config.toml
encoder_arch = "inception"
image_size = 48
crop_scale_min = 1
horizontal_flip = false
translate = 0.06
tokenizer = "word"
loss = "sigmoid"
text_encoder_layers = 8
text_encoder_fused_qkv = true
text_encoder_bias = "all"
text_encoder_inner_norm = false
text_encoder_positions = "learned"
optimizer = "normuon"
batch_size = 256
adamw_weight_decay_other_params = 0
Rows from block 5 of the image encoder, named by matrix and row number. Each number is 128 + 24 x the weight over its row's rms, rounded and kept within 0 to 255. All counts start at 0. After the name is the row's rms in percent of the matrix's.
# b520: branch 3 second 3x3 conv (encoder.blocks.5.b5.2.0.weight, 128x128x3x3), inputs 108-113, a 3x3 kernel for each
b520.6 100 [135 121  98 123 103  92 131 138 137 136  69 138 136 122 128 127 159 148 132 117 124 131 153 127 107 126 146  91 148 123 120 177 114 123 121 111 152 106 126 160 114 113 106 145 129 109 140  85 182 125 136 104  95 106]
b520.7 099 [138 130 129 156 106 143 124 131 117 154 118 130 129  85 154 143 102  97 142 153 126 162 104  92 172 103 123 145  96 143 127 127 127 154 133 113 114 130 123 100 124 135 114 109 122 126 122 137 139 186 155  72  92 109]
b520.8 101 [156 110 164 148 119 116 167 154 145 154 155 155 136  96 159 137  90 133 137 147 115 142 142 122 127 182 114 124 133 166  89  97 140 119 130 131 101 105 115 116 118 154 142 144 136 143 112 167 103 162 102 154 121 132]
b520.9 103 [179 133 133 121 105  98 110 163 110  92 117 107  93 127 134 172  76 133 132 103 138 137 129 123 149 140 143 137 157  65 148 116 101 122 143 157 118 105 103 103 127 109 162 136 127 165 155 138 121 165 125 103 157 121]
b520.10 100 [ 74 125 112 113 140 134 134 128 143 106 109 128 129 109 134 134 146 116 150 142 162 116 144 109 109 120 125 145 103 125 114  84 111  98 117 158 151 109 143 135 117 113 120 121 181 159  90 133 135 132 114 115 145 103]
b520.11 101 [149 167 128 135 133 145 137 107 123 171 131 131 140 100  91 100 135 128  93 132 160 129 128 134 125 159 126 135 134  83 137 125  92 117 122 117 142 135 129 103 152 116 117  91 150 118 108 143 121 114 166  81 163 145]
b520.12 104 [137 125 104 129 132 137 145 161 101  76  94 148  66 157 135 138 126 146  99 126 152  88 124 144 168 100 114 120  91 153 115 131 114 125 109 131 143 144 105 139 153 126 107 128 163 109 124 113 171 189 140 148 133 100]
b520.13 096 [ 92 129 124 115 117 116 149 141 130  91 130 150 108 133 166 141 133 124 110 143 123 121 163 183 117  99 160 142 119 141 147  76 110  86 108 154 134 100 152 121 139 166 143 139 132 107  98 144 111 122 115 139 120 109]
b520.14 102 [127 128  99 151 135 115 105  58  99 115 138 159 106 109 115 152 123 142 129 136 108 119 137  94 167 119 103 129 156 132 112 128  93 122 105 139 111 155 152  91 137 118 119 141 123 168 111 140 120 124 151 157 144 117]
b520.15 097 [153 153  75 122 134  81 121 142 123 121 112 136 143 150 142 160 154 141 176 104 153 108 135 141 109 125 103 109 117 137 116 132  93  94 148 132 133 140 155 142 119 144 109 151 113 155 134  99 130 117 134 143  95 129]
b520.16 101 [120 128 109 153 110 110  99 131 152 154 102 101 168  99 127 165 125 166 119 109 100 122 127  93 133 135  93 125 134  75 137 134 138 156 122 102 139 122 143 129 135 114 148 127 125 110 121 126 114 142 152 119 151 147]
b520.17 102 [111 166 169  82 151 145 124 122 112 112 134 122 141 121 105 144 140 117 152  63  77 142 150 110  94 119 145  85 136 143 125 145 133 137 119 155 106 136 160 132 109 114 137 131 167 142 168 116 143 110 154 121 131 131]
b520.18 100 [ 93 143 143 117 141 129 102 116 147  85 138  91 125 150 111 134  86  87 166 164  96 123 162 129  79  84 139 145 107 122 127 176 162 106 161  92 115 105 131  79  70 181 145 163 139  75 111 142 103 111  75 123 113 148]
b520.19 100 [164 136 122 154 128 159 111 108  97 103 118 106 148 143  62 170 145 148 132 170 124 103 124 181 132 137 136 138 106 120 109 145 152 130 124 125 148 111  78 181 134 129 110 141 159 123  68  90 153 142 152 103 124 122]
b520.20 103 [154 140 135 156 107 133 103 131 129 129 116 123 164 113 112 126 105 101 110 130 140 102 130 185 105 118  95  92 106 108 127 123 134 131 131  97 115 113 121 145 109 157  97 110 143 104 175 110 150 126  93 135 129 149]
b520.21 104 [164 123 141 159 121 138  93 120 107 150 128 121 133 156 120 116 108 151  76  84  85 102 115 149 172 153 164 124 137 124 155 129 139 150 131 113 125 125 116  97 145 132 142 103 174 121 141 126 121 129  84 142 110 128]
b520.22 101 [ 93 134 145 122  98  97 119 112 138 128 165 151 142 110 146  94 137 138 132 120 128 154 185 131 100 113 114 173  87 116 140 113 173 144 138  94 114  84 110 168 102 152 132 118 116 112 143 157 126 146 121 100 158 145]
b520.23 094 [103 120 108 126 111 139 122 142 154 123 103  82 153 114 138 120 126 166 153 169 129 110 151 151 125 142 130 118  84 141  86 137 132 145 172 108 106 145 157 136 142 122 122 123 113 131  98 117 118 169 105 138 112  97]
b520.24 101 [146 125 148 204 144 131 122 117 127 152 129  98 133 138 130 107 126  94 131 169 101  90 122 121  78 133 109 131 146 126 150 133 149 148 116  88  98 119 112 133 127 167  83 107  83 129 134 102 149 146 124 135  96 140]
b520.25 099 [ 77 120 137 135  82 172 121 136  97 100 113 158  99 121  99 116 149 108 132 134 138 147 127 128 135 116 143 132 163 149 119 134 146 109 166 165 104 118 128 147 106 147 118 130 158  84 129 115 136  92 145 173 115  93]
b520.26 100 [156 167 144 183  97 118 158 150 158  97 140 125 106 104 146 118 130 172 158 111 132 127 148 105 107 109 113 128 144 138 126 122 140 138 172 144 139 133 139 142  93 164 129 129 117 153 111 185 128 147  99 148 133 163]
b520.27 099 [ 79 129 132  95 109 107 121 151 103 135 141 120 112 191 165 116 169 113 106 122 188 117  55 149 154 107 152 159 133 102 113 127 156 101 150 127 121 159  78 150 155 114 155 142 138 125  96 148 128 119 114 100  82 143]
b520.28 096 [116  89 138 113  91 149 139 124 133  69 142 149 146 124 165 148 142 180 121 150 133 121 101 154 140  98 117 115 135 124 144 101 125 105 134 140 142 153 128 123 137 103 123 137 136 154 109 107 150 128 129 103 152 162]
b520.29 097 [125  92 127 127 100 129 104 112 147 118 118 146  71 112 120 126 103 112 144 106 151 139  74 118 128  85 107 155 200 129 193  93 124 149 133 107 113  99 116 102 137 162 137 102 112 159 110  95 131 111 102 133 161  80]
b520.30 100 [129 122 136  97 152 135 145 107 112 157  98 104 108  99 105 132 119 115 107 127 128  85 141 140 130 112 103 125 106 121 157 130  92 119 134  93 124 114 102 131 145 121 152 134 130 143 150 150 128  89 106 123 154 132]
b520.31 097 [159 117 141 120  94  98 120 133  94 125 118  95 108 141 137 113 125 130 135 139 112 159 109 132 137  99 115 150 137 130 122 108  64 137 132  81 133 123 130 130 144 135 144 106 131 121  85 105 105 144 143 123 215 126]
b520.32 100 [138  92 104 130 138 128 109 109 152 157 125 133  91 141 116 152 171  99 133  95 130 121 136 117 163 149 136 144 126 121 181 132 125 120 136 156 134 120 108 156 168  85 110 123 103 102  77  95 154 116 158 134 101 116]
b520.33 101 [136 108 164 149 110 117 137 107 135 138 130  99  99  90 131 133 123 123 113 102 164 113 151 122 140 130 143 102 130 147 147 144  96 118 159  54 128 160 158 143 111  74 128 121 117 108  92  97 106 133  94 128 116 105]
b520.34 098 [113 102 105  97 146 119 161  97 121 180 152 138 142 156 134 123 159 148 116 133 147 168 115  92 110 147 117 112 122 136 123 103 151 101 118 128 116 104 113 101 150 133 132 105 151 122 121 118 124  93 118 139 144 112]
b520.35 105 [130 137 134 128 142 106 122 146 124 123 169  86 137 160 139 112 111 104 152 135 163 125 130 109 109 132 137 121 130 129 142  96 129  93 101 112  95  80 114 139 129 161 151 168 125 113 134 107 119 117 105  84 137 113]
b520.36 103 [121  90 115 118 121 112 133  88 144 153 130 154 121  98 146  98 141 153 121 151 113  92  84 140 100 132 134 117 127 139 148  74 136 139 103 108 113 133 127  73 137 132 121 107 134 134  83 111  98 131 141  95 155 122]
b520.37 097 [140 103  60 130 130 139 128 133 117 135 107 142 126 132 107 138 137 135 183 148 143 120 107 117 126  95 112 136  90 107 167 112 138 129 166 122 130 125 164 134 106 110 143 134 131 146  97 105  92  82 140  94 182 169]
b520.38 098 [138 141 173 114 155 151 122 152 124 142 137 119 102 121 118 145 138 149 137 124  82  70 120 109 156 136 107 114 131 167 135 162 100 139 144 139 108  78 144  91  89 105 110 119 119 114 132  78  99 101 165 106 105 127]
b520.39 100 [132  85 169 144 137 140 103 167 180 117 109 101 125 127 120 150  96 119 160 112  88  99  86 131 120  81 120 134 122 127 134 129 138 131 173 149 144  73  99 117  94 139 124 154 114  91  78 145  97 153 194 101 112 117]
b520.40 095 [112  83 116 125 150 132  84 169 136 129  83 112 103 140 158 135 119 135 110  93  85 100 146 144 131 137 123 127 117 121 116 132  82 106  90 110 108 134 122 115 117 141 100 130 126 106 122 167 117  97 151  97 155  75]
b520.41 098 [115  86 104  96 129  85 177  84 130 107 119 139 153 124 152 124 137 120 141 148 162 171 174 162 115  91 113 149 134 137 146 115 132 135 179 141 147 138 114 105 123 106 136 145 118  87 101 112 129  90 139 117  97 119]
b520.42 100 [109 125 156 104  83 118 103 150 121 107 145 174 150 153 147 132 110  85 129 153 101 142 138 131 105 120 123 124 137 111 108  95 145 127 131 136 113 136 105 147  88 130 118  83 110 120 125 180 114 139 168  90 149 121]
b520.43 099 [141  97 112 145 123 129 101  99 117 131  90 100  83 120 111 114 176 118 128 135 122 157 169 146 119 146 130 100 144 123 128 140 136 135 125  87  95 137 160 119 147 133 114 168  97 104 110  86 156 126 142 149  61 111]
b520.44 102 [141 137 137 117 140 107 141 179  97 148 159 117 142 116  93 126 138 131 104 140 124 125 174 143 107 110 137 109 137 115 163 156 143 141 129 162 117 119 115 116 120 121 175 141 135  94 110  40  83 150 158 112 135 121]
b520.45 100 [140 114  99 107  97 136 106 137 134 129  96 176 131  88 141 109 139 132 134  96 113 126 128 160 132 135 122 107 165 136 143  99 133 109 140 149 102 131 104 157 113 140 133 142 159 153 192 147 154  83 106 134 171 151]
b520.46 100 [162 104 148  96 124 111 141 106 147 147 116  60 106  96  88 138 119 149 144 137  89 156 144 143 122 103  93 126 100 184 112 117 140 155 121  96 116 120 138 169 142  91 156  98 137 124 141 125 120 120 165 160 131 133]
b520.47 099 [122  56 129 114  90 118  95 106 134 100 153 124  86 170 161 106 130 133 117 123 162 113 136 119  97 131 139 137 140 146 115 145 146 154 136 140 126 123  87 128 146 150 120 117 129 151 103 155 131 187 161 126 148 133]
b520.48 104 [144 163 153 120 114 134 126  64 110 154 162 125 125 151 116 113 187 108  99 101 136 105 149  92 122 177 177  89 127 144 163 185 108 165 117 106 154  65 130 143 123 114 142 105 132  69 127 119 133 131 149 170 107  95]
b520.49 097 [124  94 131 155 134  95 138 103 126 143 114 165 101  76 139  89 118 126 133 126 116 142  94 114 103 148 152 141 141 131 110 113 134 137  77  97 114 108 157 146 112 102 126  86 134 102 171 119 122 122 134  76 112 124]
b520.50 099 [104 140 166 141 101 106 130 122 115 150 149 128 197 135 119 141 114 125 121 138 141 211 162 125 178 114 135 152 140 153 174 152 147 125 105  99 106 155 122 108 151 135 130 151  93 131 100 119 168 101 110 159 123 117]
b520.51 097 [131 188 155 125 112  83 160 121 146 159 100  73 133 145 142 139  88 145 130 111  80 124 118 114  94 124 116 122 122 162  96 100  82 133 105 116  99 141 134 139 115 128 137  93  96 134 131 128 108 100 106 140 143 149]
b520.52 098 [101 133 161  81  90 162 158 130  98 116 124 150 129 117 114 175 133 134 123 125 102 151  93  79 126 142 100 117 132 130 131 123 149 125 149 167 117  73 108 108 123  86  93 142 158 108 115 180 143 154 137 130 155  98]
b520.53 101 [142 120 145 153 127 133 138 103 144 150 104 110 105 147  94  83 118 127 102 159 124 121 104 133 123 180 116 130 142 138 128 150 131 155 104 163 128 136 124 131  65  99 154 119 136  90 167 136  97 112 157 136  90 101]
b520.54 099 [ 56 146 153 156  91 134 116  93 132 119  88 184 113 153 139 133  73 126 166  96 100 144 153 120 126 127 138 130 105 137  99  85 110 144 135 148 120  92  99 148  87 119 143 128 106 157 141 125 108 100 141 142 181  76]
b520.55 101 [132  82 132 161  61 111 111 116 126 156 129 119 119 139 158 111 148 127 111 169 153 140 109 159 135 134  96 182 123 132 156 106  98 140  83 161 144 155  99 106 104 120  87 147 124 143  81 150 122 110 100 166 155 145]
b520.56 097 [108 176  80 144 154  80 165 109 162 122 122 121 138 107 115 141 142 134  75  72 132 134  77 154 135 109 127 119 129 150 131 141 121 118 134 130 121 137 155 120 123 131 124  98 142 128 170 137 135 101 107  91 128 151]
b520.57 106 [ 96 152 110  45 114 119 123 126 132 141 121 164 115 166 104 179 114 112 133 107 135 158 129 154 145 103 121 156 115 142 106 109 136 139 112 108 143 141  96 103 189 153 143 116 152 112 159 123  89 105 116 100 152 111]
b520.58 101 [118 156 125 118  83 164 101 150 128 120 119 127 138  78 116 104 139 133 153 133 146 136 107 119 148 142 137 128 112 124 128 107 163 127 154 125  79 143 135 108 140 140 126 176 161  97 159 113 136 134 166 127 127 152]
b520.59 102 [109 119  90 119  96 136 101 102 119 112 119 155 126 117 133 105 135 123 136 172 102 113 157 111 101 153 123 106 151 119 161 137 134 111  82 122  99 115 102 121 134  72 127 111 116 133 111 103 173 138 176 112 109 126]
b520.60 101 [141 175 123 121 155 125 104 110 115 141 142 138 172 137 140  72  94 109 181 105 117 116 111 169 138 110 173 113 137 116 172 136 157 128 108 134 118 149 119 149 139 171 105 119 100 134 117 155 126 123 131 121 102 134]
b520.61 101 [131  76  95 112 149 134 145 115  89 146 143 135 116 130 131 139 109 125 107 106 127 169 150 128 107 116 125  87 114 107 111 102 115 113 149  96 142  85 121 148  85 153 120 162 156 137 126 107 133 163 149 111 133 130]
b520.62 104 [128 138 145 141 120  92 141 113 118 136 124 109  99 113 110 131 128 137 127  75 133 116 129 139 124 164 143 130 128  88 131 101  96 126 135 107 113 113 127 136 146 120  99 103 153 140 106 115 125 177 120 149 106 209]
b520.63 104 [137 128 169 178 153 163 172 133 137 144 147 118 109 115 111 133 126 119 127 143 128 123 166 138 110 136  91 161 112 117 127 136 143 147 157 158  98 114 132 126 143 156 138 145 122 145 124 165 141 106 107 136  86  96]
b520.64 100 [186  97 131 113  82 160 105 129 115 147 131 144 149 109 155 106 172 109 116 137 127 101 114 122 120 114 110 112 108 141 141 143 126 137 117 113 132 109 116 121  93 114 169  88 109 163 179 151 123 115 156 113 115 120]
b520.65 101 [149 118 111 157 120 137 139 138 127 132 106 144 106 133 113 137 147 104 119 126  92 128 155 121 143 120  93 110 151 121 138 123 106 135 129 122  90  95 133 115 105 106 124 114 127 133 155 146 121  78 132 135 127 171]
b520.66 101 [102 149  99 127 149 114 139 114 113 153 130 116 120 142 134 157 106 105 125 141 161 156 126 127  72  84 130 152 110  86  97 117  89 125 159 109 116 117  92 109  92 141 131 165 126 130  84 128 107 134 133 106 162 165]
b520.67 098 [116 132 116 134 124 154  82 154  91  99 104 154 119 130 136 104 141  57 138 172 122 136 108 112 117 123 134 126  88 126 110  82 124 113  81 143 134 117 144 140 135  96 106 116 131 133 110 136 130 164 145 114 147 106]
b520.68 098 [113 143 130 127 122 119  71 121 146 121 134 101  88 148 142  94  74 108 125 131 130 122  83 131 101 148 125 149 115 121 106 105 134 141 122 156 123 129 122 144 137 135  95  68 128 120 144 135 109 165 154 126  68 115]
b520.69 098 [111 107 107 115 128 123 138 148 180 137 140 128 110 139 133 108 129 134  83  78 150 108 118 117 142 102 137  91 105 146 139 132  95 157 120 120 138 124 145  92  99  93 119 165 115  96 161  84  81 119 117 117  74  76]
b520.70 100 [113  98 149 116  82 166 110 169 128 103 189 160 121 162 103 117 116  95 124 118  81 104 140 142 107 163 118  73 115 122  90 109 144 112 152 147 137 142 122 105 124 149  96 180 167 108  77 134 128 130 111 160 165 146]
b520.71 102 [104 166 113  96 103 108 157 156 103 114 108 138 108  96 103 147 140 112 122 105 128 141 150 138 139 123  99 117 128 121 113 107 131  85 143 128 160 129  78 176 112 112 131 121 103 125 107 109  94  88 141 123 108 115]
b520.72 099 [123 110 130 133 136 126 167 166 148 159 130 129 182 166 147 138 144 106 105 138 173 133 119 124 131 122 122 132 130  98 153 175 108 142 111 136 153 136 105 134 198 131 153 155 138 108 124  82 134  99  80 143 114 133]
b520.73 100 [107 103 115 115 125 179 130 168  91  99  99 130  99 107  95  93 122 124 126 100  97 125 146 128 138 183 166 136 127 139 126 104 132 128 145 123 110  71  98 134 121 117 129 148 118  79  83 121 148 170 146 182  89 168]
b520.74 103 [138 108  98 163 137 124 108  97  78  63 140 106 127 134 133 138 133 121 155 144 150 130 114 123 169 168 141 104 107 145 128 108 181 151 119  96 125 129 122 115 125 119 101 125 116 125  92 130 122 163 115 125  91 108]
b520.75 099 [134 112 125 132  98 151 139 147  82 135 165 160 121 126 155 108  68 119 115 119 119 107 114 110  85 130 140 122 145 114 141 153 154 118 121 124 123 135 106  94 109 117 102 148 152 107 130 178 124 144 101 127 190 111]
b520.76 101 [111 100 117 131 152 114 113 114 160 119 138 114 154 142 122 187 100 161 157 138 128 123 102  87 140  92 125 163 141  91 145 139 145 139 143 142 142 106 128 127 149  95 153 107 131  94 149 123 121 140 143 117 145  97]
b520.77 104 [ 99 138 168 132  81 147 112 165 156 135 143 112 124 149 118 184 156 130 114 134 112 138 124 102 125 139  91 122 125 163 102 125 129 131 107 110 128 159 167 104 108 138 109 101 116 118 146 131 166 109 156 129 160 125]
b520.78 100 [141 146 100 124  92  91 101 153 166 158  95 112 104 131 109  95 143 111 127 102 135 142 134  94 114 151 124 124 110 130  98 115  85 121 155  88 109 142 167 103 126 135 104 122 130 126 115 124 128 137 137 159 180 121]
b520.79 101 [104 121 112 101 145 139 119 114 162  86 130 145 127 156 123 121 119 144  91 112 123 159  97 123 121 114 131 118 115  99 145 122  94 125 115 128 110 147 165 143 124 130 128 122 129 119 150 117  98 113  86 107 101  94]
b520.80 102 [ 90  94 125 117  78 145 141 133 137 127 104 139 104  93  97 175 144 170 110 114 140 118 125  97 120 130 100 114 143 135  92 120 102 143 105  79 114 136 130  96 139 129 113  70 134 128 106 151 103 119  79 103 110 162]
b520.81 100 [121 149 128 122 120 105 138 136 102 111  85 113 120 120 130 147 145 109 150 124 127 110 131 146 161 144 133 121 117 124 106 143 131 136 107 114 135 102 142 122 120 156 172 112 152 124 167 125 115 120 167 115 149 135]
b520.82 101 [141 110 158 104 118 183 137  61 181 130 123 127 124 106 155 102 106 179 142 124 112 129 108 109 176 126 106 154  88 117 145 135  90  73 110  78  99 120 110  88 125  76 126 129 135 122 109 183  97 115 130  83 101 121]
b520.83 099 [ 96 107 126 114 121 152 150 101 136 127  95 122 138  85 148  76 123 121 147 113  85 104 127 121  97 112  94 109 142 122 110 158 121 136 128 154 131  54 103 134 100 107 147 133  69 123  94 114 146 114  93 171 134 115]
b520.84 098 [179 155 136 128 133  89 104 105 178 132 135 145 131 144 131 111 143 134 138 107 148 151  96 125 151  94 134 185 101  97 149 108 118 131  88 160  90 129 130  83 171 134  82 110 154 150 129 150 121 147  84 152 171 124]
b520.85 100 [117 124 120 137 143 127 129 118 127 129 120 119  86 134 145 131 140 150  93 103 185 130 140 162 183 121 151 132 128  80 151 127  98 123 143 110 141 138 141 120 136  94 118 144 135 121 142 117 150  95 106 140 142 176]
b520.86 099 [126 131 106 152 161  90 126 172 150 132 154 103 102 114 136 130 104 153  99 139  76 142 134 118  83 124 134 136 141 147 116 145 159 134 137  77 123  96 139 149  84  94 130  98 129 132  71 113 151 159 111  84 156 112]
b520.87 102 [111 119 124 117 166 113  79 135 113 126 110 129 154 107 143 128 116 145  87 109 140 113 137 149 102 129 134 130 169 119  99 110 113 127 117  69  89 139  77 133 141 133 137 196 127 137 110 121 103 167 164  82 115 104]
b520.88 097 [127 161 103 109 113 146 168 123 155 153 139 116 110  75 121 130 141 121  97 123 108 112 137 141 165 136 128 170 134 167 130 146 107 159 108 123 127 138 128 147  99 138 139 102 163 127 146 140 118 130 124 130  99 186]
b520.89 098 [158 104 156 119 135 126 124 128 149 127 120 130 108 147 143 103 135 135 116 143 137 125 139 131  92 141 123  95 133 135 109 124 159 119 107 141  96 125 101 128 141 138 120 125 142 136 118 117  93  87 129 153  78 128]
b520.90 100 [140 110 134 124 148 110 160 158 135 128 152 146 155 108  91 153 127 101 137 170 126  88 119 114 137 100  66  82 108 152 126 135 177 128 180 181 145 167 120 114 158 120 157 141 162 126 151 119 160 157 167 133 142 117]
b520.91 096 [119  71 120 183 139 123 109 107 156 152 167 148 131 177 141 130 132 134 114 171 134 122  69  64 125 131  74 107 107 134  83 125 130 111 153  98 162 134 153 138 143 135 144  97 141  72 133 112 134 118 120 107 130  92]
b520.92 101 [105  91 121 118 154 111 132 122 139 135 105 124 163  76 120 104 106 142 143 123 122 153 151 121 130  92 115 119  91 123 124 103 139 168 121 104 120 134 102 123 112 129 122 100 119 115 129 131 106 225 126 118 177 108]
b520.93 101 [143 127 139 116 113 111 141 131  98 128 151 131 126 135 148 128  90 124 119 108 109 114 148 141 113 102 137 103 148 111  98 118 181 161 119 127 144 115 144 105  99 114 146 132 108 149 115 180 134 117  82 152 154  94]
b520.94 101 [149 110 173 134 122 128 111 123 132 124 127 113 135 137 187 128 148 112 136  98 141 147 149 134 139 126  98 167 119 153 167 129 121 153 103 121 167 133 132 175 168 133 129 143 134 123 112 148 160 103 186 133 143 133]
b520.95 097 [ 94 177 118 135 127 114 112  99 112 107  54 167 164 108 118 144 166  94 162 123 141 149 132 111 110 144 111 117 105 149 132 113 102 132 109 133  91 130 132 163  90 152 128 139 153 124 159 137 142 132 116 144 134  81]
b520.96 098 [132 146 144 125 122 131 129  96 107 139 154 158 145 142 129  98 113 134 104 117 135 117 110 125 117 135 146 146 145  93 142 125 110 125 118  86 107 113 125 114 142 123 118  72 127 152 158 121 147 155  98  99 108 121]
b520.97 098 [142  80 126 104 147 160 134 152 128 113 120 159 140 144 179 127  88  84 128 116 112 130  77  82 161  95 103 142  99 160 155 127 118 153 114 126 140  78 107 168 111 132 103 136 130  99 121 170 107 163 128 105 108  92]
b520.98 099 [127 168 112 116 146 136 139 151  97 111 126 100 169 151 100 122 115 123 140  92  98 130 126 176 117 137 152 140 119 165 117 116 148 196  92 114 123 146 135 104 145 140  75 138 129 123 135  93 104 131 104 150 160 142]
b520.99 102 [105 134 102 140 104 141 122 128 113 107 113 123  74 122 129 114 176 164 157 131 118 118 136 146 115 121 158 128 175 161 161 147 142 125 105 151  88 152 134 119 101 106  83 137 130 119 163 176 125 100 174 121  76 152]
b520.100 100 [108 132 112 128 103 140 128 117 135 115 118 141  93 100  83 114  86 108 124  99  96 109 112  91 119 123 158 134 131 109 140 135 100 115 118  91 132 166 147 109  98 121 111 103 130 112 115  70 146 140 107 115 123 116]
b520.101 098 [165 140  98 174 159 111 120 127 121 136 186 162 125 123 100  90 115 100  77  79 139 114  97 121 136 129  99 105 126 126 123 117 133  95 148 168 103 140 130  93 123 115 147 110 115 154 150 153 136 108 107 127 113 116]
b520.102 096 [155 117 160 134 133  99 127 157 103 114 123 118 100 132 146 130 127 127 129 135 118 113 122  66  81  78 108 113  80 131 132  99 139 120  96 139 123 131 162 105 122 103 102 143 115 124  86  83 122 104 104 122 143 151]
b520.103 099 [119 139 107 133 141 104 130 106 112  59 102 117 141  95 137 112 103  93 101 163  97 130 122 136 124 105 133 102 152 122 160 171 140  92 142 137 116 111 144 115 149 131 156 137 135 144 100 141 113 133 174 178 167 112]
b520.104 104 [115 157 113 165 126 119 151 143 115  91 104 121  97 130 127 140 100  99 107 183  95 164 146 175  99 112 142 151 138 158 134 118 177  98 153 138 145 116  95 113 101 136 107 111 157 123 117 129 134 142 126 143 146  89]
b520.105 101 [157  94 154 173 106 106 140 128 112 150 166 130  88 130 123 148 159 106 105 163 119 120 164  75  98 131  61 138 101 160 121 117 124 142 112 144 144 127 137  99 142 107  98 100 136 121 125 100 167 130 126 127 166 105]
b520.106 101 [155  98 145  87 122 157 115 128 107 129 165 138 142 113 137 124 134  88 160 130 117 126 131 108 138  83 127 107 107  86 138 106 112 145 117  88 167 147 110 135 119 125 121 133  88 120  86 115 135 156 121 127 123 111]
b520.107 099 [ 92  96  92 169 133  89 127 144 116 158 167  92 132 136 114  83 113 128 137 134 141 148 176  93 121 154 124 153  92 103 105 117 100 111 115 134 137  84 132 131 130 138 111 118  99 134 146 128 119 123 106 129 157 118]
b520.108 100 [135 153 114 137 134 115 138 130 130 142 135  76 150 119  62 164 151  92 115 106  98 106 119 136 172 146 134 109 123 135 105 133 146 151 127 133 105 121 118 114 147 166 109 103 145 160 154 116 138 116 112 147 126 120]
b520.109 101 [119 115 165 161 178 112 132 119 156 130 133 118 176 144 156 100 120 106 102 138 133 193 127  79 126 174 152  74 125 180 109 123 159 140 138 126  94 121 132 120 141 132 135 165 113 105 123 123 153 136 136 143 106 132]
b520.110 097 [ 83 159  86 107 127 143 123 142 150  89  92  98 126 152 147 130 120 103 119 120  97 114 105 125 148 107 151 126 155 117 127 125 138 174 147 131 131  98 137 105  89 136  99 122 106 137 136 126 142 126 171 170 108 158]
b520.111 106 [132 104  79 114 153 102 185 136 123  76 146  98 152 197  94 172 118 124 145  92 111  67 125 109 142 123  94 142 167 108 109  98 148 149 155 130 136 133 155 125 143 156 133  61 119 151 143 101 115 158 132 105 146 171]
b520.112 100 [136 110 104 125  93 126 121 130 167 124 113 124  98 128 150 119 146 138 128 151  91 155  93 127 149 118  75 114 136 102 177 133 138 123 139 143 119 132 113 114 131 124 119 122 164 130 107  98 110 120 137  88 128 107]
b520.113 099 [132 151 108 128 115 135  95 113 141 121 168 146 141 110 129 100 110 133 148 140 120 152 130 172 115 103 160 135 142 119 125 148 106 102 128 124 153 141 146 125  98  74 165 153 138 151 140 126 136 146  97  98 128 157]
b520.114 100 [ 74 128 143 139 123  98 156 138 121 125  86 152 144 108 113 142 110 134 115 112  94 122 141 117 106 102 165 136 154 112 122 121 135 132 106 136 166 117  88 152 133 101 119 149 138 131 137 136 158 126 118 129 145 132]
b520.115 098 [ 88  50 151 137 107 126 105 167 133 118 121 109 112 120 144 131 129 145 124 209 155 137 136 122 143 165 115 167 148  98 154 139  63 134 136  95 196 112 136 163 124 140 102 178 133 157 162 113 164  78 124 124 115 126]
b520.116 101 [134 125  96 116  99 125 145 157 108  96 130 110 141 123 118 146 174 124 120 141 112 107 113 104 125 111 111 115 128 147 111 154 134 139 135  91 156 180 152 111 143 130 133 162 130  82 150 110 142 148 136 119  75 148]
b520.117 101 [114 136 149 118 119 108 156 131 136 104 133 113 103 144 107 121 159 139 111 107 114  95 131 140 115 118 147 134 133 112 120 133 116 122 100 102 149  66 123 118 110 126  69 105 112 145 137 137 104 136  94 169 116 151]
b520.118 098 [113 161 143 136 141 160  86 164 139 170  92 146 121 141 124 114 106  86 157 147 115 115 135 181 123 125 119 146 141 138 169 122 121 164 136  95 167 156 116 134 128 100 151 129 113 102  98 104 111  98 153 144 102 134]
b520.119 100 [144 128 134  94 121  98 136 123 119 114 136 166 121 149 118 102 156 106 134 128 110 126 115 102 119 102 133 141 120 138 144 138 102 103 180 118 174 100 123 141 129 144 153 135 167 130  98 165 123 123 124 134 118 128]
b520.120 099 [137 151 151  96 134 151 145 153 155 141 112 133 136 116 122 144 148 106  90  69 140 157 121  84 125 169 110 165 161 152 115 159 115 132 147 146 121 104 110 134 131 129 115 103 113 190 157 114 102  59 148  89 148 121]
b520.121 101 [158 167 142 127 114 137 141 146 122 133 100 100 132 161 114  93 131  97 112 128 115 127 129 121 136 109  98 149 115 131 112 145 147  90 127 113 113 121 112 111 128 111  85  98 113 100 139 124 153  86 116 128 147 138]
b520.122 100 [ 93 125 115 150 158 133 151 131 146 123 134 138 120 137 152  85 122 124 140 147 152  96 107  77 106 165 127 121 134 136 109 163 110 135 155 104 107 128 158 148  56 118 145 116 117 127 125 115 102 154 165 129 118 155]
b520.123 099 [124 122  83 112 122 140 122 126 137 124 123 157 141 116  98 142 149 149 131 142 130 145 137  95 141 127  62 143 166 142 141  98 132 128 138 120 156 164 101 121 159 168 112 107 148 145 120 121 118 106 112 145 125 180]
b520.124 099 [143 176 129 121 124 146 136 122 136 103  82 113 112 110 112  94  80 173 118  88 152 126 126 109 117 145 129 118  95 129 119  98  97 121 125 131 139 174 157 113 110 148 137 120  90 121 141 156 138 132 159  77  90  97]
b520.125 096 [151 137 139  93 129 110 131 163  97 102 115 121 122 158 141 144 186 104 145 185 134 107 126 141 103 114 127 131 106 108 148 126 118 115 158 145 104 113 137 135 104 169 129 144 151 147  83 134 150 121  99 127 172 176]
b520.126 100 [147 121 135  99 136 169 183 101 114 178 121 161 124 126 151 142 125 123 167 154  86 145 138  81 139 150 115 124  93 140 121 166 135 137 134 104 145 167 162 122 131 123 126 112  79 119 146 126 150 122 156 135 139 118]
b520.127 103 [169  64 145 153 131 124 111 136 122 164  94 138 155 116 114 177 128 144 156 138 124 159 138  94 154 151 127 113 121 154 137 117 102  95 126 135 118 104 130 103  76  65 126 150 134  65 148  96 105  86 148 171 124 123]